From a checkpoint of a small audio captioner.
Model: 4.7M parameters, log mel input, encoder norm groupnorm, encoder activation mish, encoder depths [1, 2, 1], encoder widths [192, 240, 288], encoder rnn lstm, decoder layers 6, decoder norm layernorm, decoder activation gelu.
Training: 5800 steps, batches of 64.
Data: trained on notes from a synthesiser with random patches, 4.8 epochs.
Rows from block 2 of the text decoder of a small audio captioner, named by matrix and row number. Rows with one number belong to one neuron. Each number is 500 + 40 x the weight over its row's rms, rounded and kept within 0 to 999. All counts start at 0. Numbers have three digits each. After the name is the row's rms in percent of the matrix's.
After each neuron's rows are labels from the 100 texts, of 14976, where the neuron reaches its highest value: "fires on" is the input token at the peak. Only what is clearly more common there than usual is listed. The data: notes from a synthesiser with random patches.
# fc1: MLP up (decoder.blocks.2.mlp.fc1.weight, 256x128), inputs 0-127
# fc2: MLP down (decoder.blocks.2.mlp.fc2.weight, 128x256, transposed), outputs 0-127

fc1.91 064:488532473557501533450519488489509520454476496489479456563534474455514478497504503444496605466524499532497607483525517506571512464491450483472464540512458531451532465535464465469513505469474389476564548554507480429478480490454525499480427476509509514512500531480461541466538422503495495471428512494503555461475506539595451415508579490415563531472510534562469489475482447417442519471512
fc2.91 076:500517598491587523521508495592454462482453534440400479468410494500488526467504610502507475459456515552538514450503457440512500421455404484465538497504443546555449513496432483477482486515506463492488512430477478482462523525505497525572460487501522480502531514500452564527551494509447486533433532535460518469456606507470487532513470468511507547505447536498534486535543448494469484528464
fires on: "c"

fc1.232 113:512486470526512581515442508452417446493452515522482403533511528498504458489494543431534418487435504486454495513502516506548621416555515495498500553493479510493475513496519456488551475504448463407478439528550453553543467551521532441510556526458397536499574492536457476556553516490494474503523519452501472455455524439575504508504525495510539473469473486506496510487527442583514530510494
fc2.232 106:444464527491527537467408526566557511531492486484487499553552533564500470525457507485595513493528421433545529512513429493465520463412549535476493506485453461557497569547484486531521557478503510521524436460512418500520462574495493480551516513487520438551526469534502508493537567484524487527480496426460428511522510487594550434472462518446473480485482479484546574511438487560470566505484
fires on: "m"

fc1.252 075:459500527454519431585447473504559471503427514480472471509516531519452519513479536482482509510457488438536429515545528501452554543617484492476485455424577559410519533472472475478560511443428471477520543619507538436483540514478507478473452484523431519516441463463536443473484532523456500550512470502539570475458527459482545478521544486519470497491527427510448457509529481511458514518484
fc2.252 085:458502522460465502450508520562577444520528476513493470509509510521509587537471426466549528427505456528491561422509490494521445559568500500464399496463465471456451521503535478497535472543453533466449452532521508495465474421418539544442532492516484443478517503482464555547522513484436462465559467476572507502511512476451517506507562536471542422512565482465501473496544563563469426535528
fires on: "s"

fc1.181 096:471542476490531462508459478464523470466470426408487458566558508483480537510504532524519512463483506494547486497533485487521489513552521448508527514494538468496502511550534484526428464436556463493531451479496549495443445409466478543531538565530523412440441534515507518428497445434475452476427565467475478524539436544509516436483573407463513500460445509435524438462529488548511531526439
fc2.181 098:496503501481487450497484505495502462525544409524457523424547532521488556437501556480549553435534464412531434434477461498379477453497468520535470466494430402517383534540455458558483543545549569497491462491536512540518522472496519486519484541559491451487464482528473548507537512434484472457565516460466538447498428506496507516520469448463456513522501474451476489469494500516553510488497
fires on: "i"

fc1.125 090:469428426469532508489454450434471541384463491439507511485542527569439525532524516486476512475489478491447550569483558510455536470501561495423436463509535492485510516513491531553445492488413469550498468477583529443469467408509467452458491441394510517553452449459444494458496418501488471524471518473459528456490542505497533504473530507510415480511485533491509467500466486492520529510537
fc2.125 104:478476485524501474475498449467438518484430467479525462441433492536546505466474482531521473504479473455493483479528489506484413511496503530529487570430582524523494529437475431472515438381441472466498509514518479473470496482491510558530437489511507473527542464513512475530549523491460532474478577508547568462524544500425519497502489482566518579462518504475472397495547453512407606508568
fires on: "b"; "n"

fc1.69 085:443521526490514523525537483466468508425489519468503540471538494514502446445513535475520493514471554435475443501511577537458511449400441462478515475516480477447560448432454535526510529506413515535466558552578522419474532404547503503528506466430447475477501516484537492516486494585439511537479455505574444487455503522549414525504533537521431517464469529551514428515517482448489489490493
fc2.69 101:429492469483424461587504509497477519548487444589512482492483520448548497491488509573556504416499510481536502439507521570509533430536452522471556498477461445440551463510452485546513504436477519537559467507509511537433497464532510512558491540447507443411562539506517485483510539509550507552501537462527502556513581491478537570438525540507454457438475535533488413518499504461477513561462
fires on: "w"

fc1.143 103:454523512509444541499536544512539432533542505531472549396479512447500511432515509499482483521455461463526454497529569545508519424515518420538521545505494509467464485494518477531447473572471500420496503562504641502496470571542559483493464549519481470451467499505506478502457484446517460460528541547459509511492509494564515530592527442513492542462567542527482507533449437496424429486484
fc2.143 106:541513439473504532511532486456535507472490530467519529479477500443473538538462501532502498481499516433409527430524546519471449497501497446486439465468556536410437534405521487577464463499473428468440506555530544526517485549566533527525482492510525499600523533510541493533471513535536485476526584516456536574479519453510601451581507517516505539450564518556527497505443485512458471450501
fires on: "p"

fc1.183 087:540517443544498547515457511443497432431462461518530481479484475570489496481430525495488571538486467517438590496471522499584491464510460560488453496476506523465480430455497466500494465536501550522516549446555552523510514522510515536451460472489459538553545534534521551509486476465450494490465531479514519485467445569497570505439501447477417469612495381521439491451458534542467495465485
fc2.183 086:574446470517482558516515555460500462500493541467559506484502480554466537528515500528507545479540561504471480501492527518444469435518553583478456487467519539482483498441566468524450545527501526553559480520426451521472519495496497539403511484468460537437434499503443487482476509453403516440498431485537456556535434615504532487451539558534467432508518502514452484508483462574502520564517
fires on: "i"; "o"

fc1.241 108:500494515517550478487526525471487516540447472521508492423438460452497483444502453566535549530430451523472538461505568535540539443537467492470463547503502541508488553412588482476489440486500517565480505453529547436438549476484450521477570451452578524490507505473452484517494489510483499403567532533466444497532438525393531429442431500520521504442466465525504461489488469488527501490536
fc2.241 096:470505541449559561490464482460463514475506483494507529544530532452459513543536497596528521522485485495471491462565596464505559474534482526467487553550501512536448537412563539488488471511518541563485430496441492483456513516456517536520479495518484506505444505554440557441489416509533476402451502430518512455454481441461568490504473462509481514435428496590481525453458513542478455509439
fires on: " "

fc1.26 062:501508557448481514512504559535475504496461534555466502572443496519528565461537535524538484559498473497491539527524520514507551494542527551473527454552422492451545541508519435501513432513538525486456515568592485496457426528413550500567459494456534555568514479486559494486446539466447489542519564470477492446425493571501553499470515457472530526484470456535527503420506525526453515397476
fc2.26 077:452515536529480489502509498482496521577506541485579503506498477521523562498485487461492569552527471488490480546506531552547505487532472463469505544468500482499514432475464516614489504455486503502493452464429488518523475566466581463505453563553457518498502516526482541441437415551530499511482501501565513620398435560523493514447511495567479571431449447574512514504502494452488505553470
fires on: " "

fc1.163 100:536568462537467540504501461468459505529538478450482492512457459473506464491470536489399473396458488535504444498468475543521528576465497550498508463461487509461478511534496488490538445507478464543506494545500521461456395527559562467537530474486404535493480458489459553505499514580449468503451485494468490427457468582439497442478532532526534513494518463555544386470528553464431490481521
fc2.163 099:526517517542465551541515517544497519515523457498484540417485516539500497487496555497508505481463467534530516444494578543471534541527469479504528488497439492531459552544517467524498489484483528517518461422409528469452492507499555478574488593534421499566565497558449527477455439482512509551543505515410466477544416480481442496404528574539537591522547530504485463518470510433538543554499
fires on: "t"

fc1.74 099:519546538440409490480519567522431553439552539515469523457531440482415543468392456487497523551464497525448523470452515528503536508492574549479512526465540492533473483503532549444581449465486501520505506527537479538479462490514476455455524500456522490432466494511500554499486485419516424503545558464585463495501514549550485496527472471507497526492472488466454504388488528443440492502571
fc2.74 092:501490517488508453490489521526516552502546517496472490489502409528496482514526364525503540526460534527522525530492549460531581500491484520509473506481489443508515538495431503487498542445528552457505513542486503549477462513529438381500555450483498473492452520555535475520447536448512534489487513476470474511477433528531489428519424485433409492497432475478529465564441588567551504489603
fires on: "e"

fc1.66 072:571513531560479522534483534456557478493500477358549497532495583488521468495476533451496491537509515432486519492512552482558503461476508505462518535456545470453515574498549522489541495437428469515476510492559565492542472528487489470539499569494391496588544468558529492510565468553488460525547478517474515555419546509573556499469475534499511492480459566517517439448510522559506510482524
fc2.66 077:518453509520440494525520435475423509446531522539576422582493530473543555508479488529516559539439427498473564534547494558520455478457544512487470485526430507463465517560515499511485515482559479476497474515462510530488526528573450503509520522530553480432442548536522479545490503501466543445539385429530516516477573481520511508579544532436498504485532509464465608469502471460479532501454
fires on: "m"; "l"; "h"

fc1.180 117:470497425477456510453474491476460433488537444527485517510483484603601505540489506462477499512548523560441463473502515539456511454522475493481430473505469504489498519427513485524446516471511544482558512476448532501452533591439519546462461436501485524445514495628512457566475504465463515490485479497463479412553542514514461477448495450450488454557484457498474432472466530553464499521588
fc2.180 102:493529404493457469471446501506431530509557446521530553486558513519487534551512469508452530520533500515518450473499390410499464522499529521484493554490397435499520402517527509479396510528471546522517485493474577429547464477516516573453458514518494481439486466505595475430502468434451490537490502529500518471511517485544526459494515464528476548511548528489530514539471522506475584459542
fires on: "p"

fc1.242 073:505513435507523502522454535596488468492468526475480420510580566515570497499464493429515494551471461517551470436483567467536533496514482521457511570514509460477534542478559422411531455464436528530525519463519455530428535491512542509464556469490463545478510461489486439492418499503508473569488522470474480493560538446595529456443469499518529493556526443524452477478466463589495484487486
fc2.242 076:506440527420547512510510509457480440501530419477441420451513479471502463561519405465517589526536517514552505546474462531462536475557409507478470481532484586441507493505457472538493551466502513475493505446494450483501440513493519523510522567482485398532479511534477520509479520473490490518454453496485480417498466502583419509555467426498575445489564513483543488502485478527550510552472
fires on: "m"

fc1.75 107:486466424540519543464521487501460519423463515472538486496497531461471453444544497499530534508469529531519515462472523487500416519486454514460486499465583519410520463542486438556436483520499471528505448498451540505535558500572437535552527497483450477456502435500489507506551492619454408526546511534469539502400452483598554448504472490435454500497468526466447513464504529463471500464525
fc2.75 112:426529459515468504488504550544444532481466443442523460566498528468446467490500528463540495510488540511455536529482532456464466522496470452463450440527458450451497515485452550474460496481527509508461479537439488514466517491486493474478396584474503503469469494461467399474538525515428447531593467537504394473519582508463497498438444494558466530460442508444507536501568505534493507412517
fires on: " "

fc1.170 074:501518422457423459509458504451525496482558510434530462502488552478513537575426564507421543501521479554448494507510533496509465433502511498444513470450534480457508498508579532500485424460430450512505517481527552472438484485419566506506527442490468550513521544503556463477548560541490472473494510491571489467537530582554457461541494573454554567551554494556473488540498533502507457480461
fc2.170 084:546596509463402486461530469516531529491467567556502446555455492566393566538459510471489480530478419498553456507470489493439488466448558510513481465484452514549562505587512532511505494503505505419545485534449459512554493563494438455552517515448469504493512500530465462469481464469472551457505443462485505528444523523438544509481454558489487546484489502440545484461470490446503421525534
fires on: "i"

fc1.117 062:518502463464489538490536596493536508370455461489504433485443484530504445467469605496438449491565489600503491523537562570489492513468471544547512479502526536442517530507490495476493485430499416555548573500540518497469499496567477522479479539499523493523543416517528533490455437469455481523517517523490545510524473502527509471482552494473481491539446524530421453563589464508530504466516
fc2.117 071:487545547536524532518521479514456474527548511460484492527502554527470442472484526481463509589545491474566537459506489532492530480469488505421498522409519471451537542564469571517503527527579497598582527453470487560470496435422450411551543494512343490525516538454435499534485499546475478496483469533502564518534516508518518450483499444516468528530485484501498507472496448529542481509464
fires on: "c"

fc1.7 144:557546542494493549473548542522463505519465511521501483521498436549424521508527436413519550504480440427543527529481541494500546474474543518540478486587455599432499503491499535397476422470512428502548462509512473505483445440506459521502460541418507425512466457415466512496471470448498503453423498466551514449501534516496480529454547483509545516532499473491465492466547449475488467518568
fc2.7 115:563514551483499565403457468511481464468496537555482531524483472487451421489532443416457517467511435506506535492527600448557579489521535452536482524562468472517537594524493494484422462513524524508496499534465517596597540513508472495489444533493515516547483422452473467461494507497486506477507526459434573508458537536512482516506486479520522544537429487541503506582551486469493478477545
fires on: "c"

fc1.193 100:474508503492507495476515442505463449480408471501488492519506527507469510527428555501496481552444481473531467468463499516499479455463537505496454612441496519400527526429440544473514509540503444521440501443533500487483457482405543454532428507518464442429536462472455534474482473441516536444502479544455505456514551453501515540509514438426475518464510436415457531520487496581416494493526
fc2.193 093:504486449509525477539527549460532566580468453442539487455468429514493535457531534545505527477452541507493462497488518452428555468518486448449430453504497460489494454462474532505563509483436530527560520534462510490481532543475480528515493544528504489450569557523513553483470562498543442497441579631512453561499573458490531503462520485442509484497526531439489522515551576544522519505582
fires on: "e"

fc1.94 098:517535484450565474488525488573503442465453544436543487485583534478492434481473505542490477509493499496486475466511472544462457425486450510444492537446538538500475507475513512481532471538499598472477512481606515486473418483540501532458512470478432538450487496484516452471445575500541444518523531487517535463459468482537471506466471481576443583562465466536470476464473371554504443478499
fc2.94 111:518522557449503477522503561562550523459553516514512482471508493522544389492515514608487468497451488559481544475492477502492492475536460512446492543487513531427502546489513534519518525538528526486569509418548459513505493477511555553435503561503455582510539479440577501491415451482437505507512512486470592490541475496497508501549497515574598527530470455486489522478476436556443442566488
fires on: "t"

fc1.38 112:560552481523491560479462513476517437476566498475492507526521556508450526467512396392512487438460429504514517529506524455479559549477538543508480602519472492473548483525470516524500472498527434540544521522494522506483431459479497559510427576513500435528438440445491425486481519555519561510463519493482456476516514512563457512476534506383448522524484472496519426489521486442481541458491
fc2.38 106:559493454506442586531469503495526443438483485514458491478501411534460427503575465514486493488463481559529505465493587495477568457491515542576515432492460453482475546486455501439465436516502533543522490519479582509507577507465479493524509483532498457547399435479483485478474538457504593538505490504504485452537497533486491524520492457509576442460467438528573516517560475469545495511574
fires on: "c"

fc1.162 111:507532505480505521420492513481432503560549576490510451526546422499403495534526525415538512433513464531510515500503558516490554535485537549529466522568496516489516466462474552423491417483509425500605492505478485515500455444439445559423443588454468444509499518420463499481486502456511494527410470502511543515481545509539467516478525516513543481469457458524479449513497481456469484480527
fc2.162 103:509467548497535584399524489537513518427525552489448499505511466567444441434523400470529449480527482501581550494524541510545500559534507444548469507460552458495496577490461532445506446480432524583534555467456554485488489508493499523511459552401487470553481463509494498504438512492518538543499539507528492564542575524517515546510483488515561458445507457465533487521532462522529513533555
fires on: "c"

fc1.166 123:427501540547414482543492528539482435483604558491525472434517546492489475511479502526456443513446465495536544459519443536478572506524478512439499531451439557475436463494549418488418489505508436553524493441465560484527500497449543492541468519501473533502455511462500577444470455483490509572494495508485477454558474527509477496431505439507474544486525475423529428463481517438533528446522
fc2.166 119:491509585507501539533464504474458561495659554513526523527471540468450560452534470524474461570508502538480460491426515486477488438540513424452474493522432538499524566491499511517478423539505506545548512541511491429474463530413516529469520458482467485534560465497442499522464505570566523506529534553478512472481479519486501490457474486452505543483458417506521474471477582438448480537474
fires on: "p"

fc1.230 108:439481452508477403565489455507460438509499511490479483488500548486482513480523493487460483503461503538536528525470494515560519444489538451460492462581562466458466561482617494494515441553508434451444559473574540455451515444593459476490492536445500528442500551531570496534497518468475530525435491564476485442470445502521495517586443455476454489502523432480484504560532482498505486534449
fc2.230 096:535552523510515405479469496494499499487548508498483545529453533529440496509534482488487573514551457522577507513482538532523476527483563457445513518538475497540636418581489516518501418540451521515449446530497499584507515521576492560532524563488475504494456539545441437513487463423490510518504515525462519455436493448538472486503481510511532459584527447514508477542524505436417533519471
fires on: "c"

fc1.53 073:508547483504530592519454479549547523447487523499392434536494480447482464493493496482501562535558533517470510579496518514495555466493496494522433514479525466492503531457544476509516437411563439523553561485602544560506516543473581488465474467473499537513494494560539557487497500528461407445471496533496451547485457456520565464501576520444464471511532516553441501520459565507502506457511
fc2.53 086:539486551513529546524533453427499487536568543509467473458487510473484568420498494460502525584516501515540509458504542518448564411459509499453536476485477520507572536529483454537477493479503504449526554581531422574464528542467478435504468503527432514449515497433457487578508463512479499435561478470450418579503475463450490465481520535468424491443568513555514525461512479499502526509456
fires on: "s"

fc1.20 123:488531551479508594478496497492437438530468480479467463487528452496436447524507469423500511483501486479515503541518529521515552513491555521518510558647460532435568498508505551383458459458510414518520431502528499497490460492449479549490467540443548458514473443403434479494465489470435456434464500480519480444496521568488502452476558480501515518509480474474507458509518460462489479516550
fc2.20 109:575508474517479567495512524540477426469486556515482561520539457518425414440510492486474460514537464507532511525484497472550550451474572560590507504504476520526566533516440509500511490530582483564598505520486491486549567545508474461478469508535503509503388488450481487527453566552419491517507531490471523525560519552507463518530501446562505509538394519508476506492530490535563553495502
fires on: "c"

fc1.55 085:522471318583517411456498507525559485464488477431484488480511491465499461447510449446488547484455476447431492474528546510567501558458530521530496529489514527538511402477503506508526454470525498471477508509562506510520469429536482513483470578542428538539439470505528562531494515501479542527496522515481507508460490531489526463482518449473491536538454437510513438433460540467454467442472
fc2.55 080:611576465504504498520540512419478543502398512494552434445509487434476595513486482470479524501495410460447443516492487540476496505486486535463478496486458521499517422497505493516513568497527523547440492522537474442528535458508428476482508532531488457474474508463455520544521513486454560530510450512533438531466505489465523520456532421485550546515509483588427470452430448529455563496542
fires on: "s"

fc1.142 105:491524485561500440464538413520509484462408513488524496451487446445548496548442552521466516533429472470496440482393556502483467435524555498438480552485529539491509507507493576492546519540496470512475520435512510463483488464439531456561477565446460426420512446483465500581500494472542481434462524499500527452470527500567517495511481477457523511445466444465455517520527488578476440534501
fc2.142 095:582549482520485524420535484519483494501497452455520491473525471472564488511558498530502501513486505567494478530439499533433450425555490460509448527432539570551498498499465499521506522536438416510454491452430539522497502504455482458551465504417587516490475478511515468508512421456501511531476434504517515428500570530617460475479540457482554555492534458483606498539451491527519516501518
fires on: "e"; "a"

fc1.238 097:501452503469460484464514573519483516462582467402504503547504595496457524449547473503501469439504473460450554473554531472527502523546474526522517437536486522585523516426484552444440472525556465504447484518527514470451519467504513493397498479503462522514516495464486412530504567484422530548447519524438430479421473476469562511537523510504490443482487456531470517441504553508502530425480
fc2.238 089:446583547510466545464477511507549544598453501576547496453504523518516521522516521509522526495509432487544472554507478495511494497481505470527524502443590479466504506502486539485514505530466491540559473576418602478593481543469434486503519491388475497477515481513512505539485470519492428524436493509521531492511451497483447418527501468475512478429528520466508447541432508573496473460607
fires on: " "

fc1.228 109:488447395529480442484473517571446561495453563501491364446446550440540528480467455473475486468509410516525507452530526529471543503546556465464551484554452494474475447471477503514480444451471500467553497567504527514539500450498521475483492426455466505537484465422524514534497492498568492483534539492441523517527567499466449448527501423541520485550479518535436456483488522537506445510522
fc2.228 111:560490479475464458442479560485507548527484483532518430492481495546532474491509498529546555471515531515447485530477551537476472540543497503519573519468456466471518461516543548423452491510507507444477564524539518513504492484463465435576566474489505499445498477498499496464495575618594537482444448554498534595457491444420537473502438523567444485555495568521464522442522441497472512530478
fires on: "s"; "r"

fc1.102 127:513438414504423429483436490479454542520447531557492440472467540446572468464506487446535523518436473522516480481518489458457499440571551504466531458546456525496453491480482485464527466508498472420548502543554533547571508507502474491494440491506396496524506440447505461480506468530538530505476534493537501492530517457566518468525476449543455455538486496500415424426501522584484430502526
fc2.102 102:500457458552402529470505483447517544454503448487591458421470523570549436488480492477559552484519484528476468460451457446516503574510532493524579500507433501532466471466523512490455526498510544485534548575609551580501541540492528513477521552474492479485505506491503483524457485547571563479478429482539497536526552470511476489516508514509488448569542556502470470491544544529405518536454
fires on: "v"

fc1.243 067:515554502536559467475456404511512536446475484458444550497501492509489477460463529489493533540526473438488418446472494543532457465515481516443479526474596506442469481427497466448460507527534472483495510473531521481446561483510526565529522466523463441488480537440498473532510523524511544442400475504451554513525452459471499473439610524402520526574470490498491448506514457521403504505534
fc2.243 084:539526523450568493474515514451525547511521569509492545504527506480537574458476491501526456563522537522533584531523480457527520538474526545615509465547457584477519511489476513586517480561553483505515455455567493454541504497471446434553504423445503476478522582481482480493534471579516527510482470533492449549434529482483562476613467514556523561474475512478528491503413509481507492498489
fires on: " "

fc1.8 105:453501474472454546519509550503471496418621418521457439437488525511539446497544554547436458502433456496553503504490482529527542515496478567519447456494443538452402460485571472503445439436458434536521533472482494510475445568497532513489527533451461551513467448518486540503516507502512485568515516490467463481556470509535483511409483432521509522477496510445469443507496508493487564465540
fc2.8 107:503500513533487535499451421522531468562559517489481514488499530493455521462485524495533550494515435548518511521456472496552497519502402504486494549473378552543498528597481510559502434529443545549436479498524554517608500484483426458526489502468506502553502464550427534421526430539536533514510509545496483468541438494438516442470449503515517506492498542454521460526462525416528549517456
fires on: "p"

fc1.114 111:527535509500516517538534547524592478524532547433521481481502549522585495496511510419456550552456472515535484552506557556508482439525484536506500521478553558467463463480470476589506491495457565489461518479543502548526432502479499422424485495579475510525506420518495570507499523416425487480487499501425504497518473498472464519418502466464475496529472481544420451428452451551526490432487
fc2.114 110:515508500513535485451539516557489515528486531422536477457596482489552438420529574489442409540532550596432508530520556523455468427499466488526501516455531443487475464485495539550478563490515526435484480501577464468463521498524544496467538525481459510465465440487521500553485468461495593560475480525490504508481469481600450497467540553510479511516506492580486516527429428497534522483499
fires on: "s"

fc1.129 101:534479494497437457437471440517465529567546478541593499469501490541502494493485485455480440435471461481502570499530501539446459439563528534503540468510504495479515571457450467484573465461457468515536510490566509516477531453473547420487524546489523529493533545485470556548487525524488447446507499512495471410494492509476520499493365491463506593518558488488458517466401536477551431501528
fc2.129 094:479454560492466521549489462509446528546461529523526521538491495539499516567502522588482486460509490544461535429519453562594497553464464540528473460570463523555494492463522506515463455538508473399455467478525465497550567490499480535503508515521486535436558502493512525556477497515511402493447518479513520470491438464401478488480536446497435429517546516544481453521434528436513398498537
fires on: " "; "o"

fc1.140 107:455525463501539538443499451440470470500520459491502448517512572556523496568524542506508511519511435557531551493500546474529542455448515510493514492503481483450456534502465491444549455556458485441430459534506514540492513506521537487516520569504376514470507467524515434526462544469488495542501538507505491509546567496555495477459482510494429508478409512428474508445535447570499350510439
fc2.140 105:520493509541441564552472439463530497487492535521515500536532533499523427545457482492543537445541435474597484461521437448480565498495491555513577522448527529565501539571480549495508504488501512479455474472584444491530502453590502494471524489428467467583456472596493417505528538484558531471483462453578499499490499528556531453483492473490493433499475540473541563525494520465485451463488
fires on: "m"

fc1.198 090:483462519452470474504404497418484451504471540468501453493467459474545541532469529510494550503456446497597419509544499456506496525509496493527475472437537473494472492479500570525450481426464397439475464536469489470504508445446502463457501567464500464520530573513540497534520470427474439488474535536566501549549486464516476463432584514458527496469535486481530473451532421585461527492466
fc2.198 084:416522529498490464518510554484476546545477554443494486481498452459498448506530494494514523515446473542534588430582457535491479465508541416518580519450526509452435562465491416512493586518557488457518451510520473486439457445515537511514456559497499509567476429486479509476556496372487475521495493562496505421501507543511566478494487536471534487506488559444450456501533483533517520522478
fires on: " "

fc1.79 102:508525541475519457436574466535554503463442457478469505464444453509495458580461528507514532498414459562513496507442510522475505400544596519462454528461471447464545451535436528521564509476527468471452535483493530487512489531394557472541467499484411456414504471492510498539453454530556528402500545517472503467464462469513535534475474464508526488444520472479525475487485512541433481488505
fc2.79 101:540500410576494510452498501480568533529532474466558596473493502501495456559546516489486450434505541524501502441451553405474545447546525451464505515472515510467481538451536479510540486489449485504433511498480520531529476509479467425569430527480532500483509529466467544463539525436458506539440533483508586466533538544580439514475469470486502514404475426506520480564431473481537538515482
fires on: "o"; "a"

fc1.98 098:514528507485514511473485484422487490463535494550495498420524576446413536527454487569511524488457414465554486447432529521549564449494461513578515546438475518417525446539549417548485459481472502533580445515477498488433500470529484463449521581471473480512481483508507500512537454563568489510460554495489504501519453482494454528478595466479585537507489453493493472478482518452480547521482
fc2.98 108:460477531482528512475436521442535511478599490488412563550488495445508509504488579520432500526523513509540471492436411415540456537453452432482508445452486515499523488509502574490532498472501496461492491555466482516584477492490452450493470491493429521490553503446446572480588519529536495461498438508472548488456479463501525480472445504531454556502449505502503498502529494400438528591493
fires on: "v"; "p"

fc1.231 120:465518477594435525543481479540525520443507493522442516524518453458520522532507458501522486511407567481531552526524451525455572501526475481432495510509519480474451480584488500501510468590443462490551420455515547435434476438466499539524481445513500520445480555455527499506494531474528463444432482466508497460565496393501522564436530485494495481543518419499457506430427497495492524531481
fc2.231 110:414569524559508509538466442472526517455503488523463487502566543430469562484521450540572538599469467479564553519486486559457473500519511486437533472501544486476487455529537517435509517531516496523514445483511516445509475478390498537525575484424500508488539538430436486545562495454478455475456456491455471474508474391449556554551545553513485499529477511491510541534508466504444513489518
fires on: "o"

fc1.216 077:450551489495490464588528487490452475440468466445515489508537538444505560530501424509458423495415495546510448526520504524505464489564509480485534553559525499549520485456492561451443456525517418498371560463540547531515560454501462459466506532573450507518478523425556481505534551505487571567463496501515507455500463469502524533504557471470451491503470483503522465520499446415450504480492
fc2.216 080:565490471514509502562485535502515478532510459439540426542515536493486510463514587460475574527504478601498480544553485481525528530438467409475563467519529487484515587536578529442522529530469550559527502494504510569481468499516418436473401553442528392450463490534494515505503528475499548498510450530506483491482484570497524517490456456468570510573494526504542516503513524549485514502453
fires on: "s"; "h"

fc1.25 111:471537507432520499550491522508422526457514488474513461457476445498544473467483522510478509515450503457507439553490543563458504454439403451449513528545473496521548447453503580453512520493402470510477526502560537462461522448527579502509560425431463510500445552497539464438473542580512503554424542529505466495467510493515501562481509500481435518458528522561533411554475525488482530507469
fc2.25 129:492505448478464541540513541483443489455477503565478500426518483462494535407505498550513509409506480519485471434544495504510494502437434504509589498488454444545536505476422470582565538540438558487502453460514471479509506499482525558572536551542532482457518523520582509540446565501481477501497485567496421545476572476525448504473516574447450495508492550522478420487493487529557518498449
fires on: "w"

fc1.5 122:448426451512437464442494500532462553469491521494446461462416542468502513488463501467542510446466490480481488466558551485474500519500488506564552502554463555508502428530404520463515482484520486498495555517506516518539471435448531454478473486464431490488512469424519472533465419410562482463483525499506527522523489465435476467532475410493466486596473524506388527472482514569473493572523
fc2.5 119:532508503515467463449490530445503587500503488515536384490515504478511435445530483490541489500526548487482509527474549540491421532538567462493577550514422442432531492438485499421469516528488510478532585596504536515489514494466466497480457432520561492506520489430493504481446530538573539437441488511497567519506519485426535460539538565544469472525458554525479468464487557515517489557524
fires on: "v"; "g"

fc1.244 075:495473499491477548491500518531509419505477478469453427540432536504496498502513462505504561546533525489531538570465561570495490460557533552516557523499514465506502506477527437560525449500573506529481620486506515579505496540476539563467522536464468490565497493517497627430493481482468497454476513556479513556453518562514535502475516520444453437526523503547450443434410523537459508457510
fc2.244 092:520503602509545538518510504469501466498493524494484474493506453450455595509497505472583478561507504505499470504509557549510477375554596496583505544457611474548485533529497439550536558496521536474536592515543477476506507474484496491539484509469484487488455547445524555486495455519484472526466490574427483516453524551469494533435508504468474529486519491605452456556469472494492493477530
fires on: "s"; "a"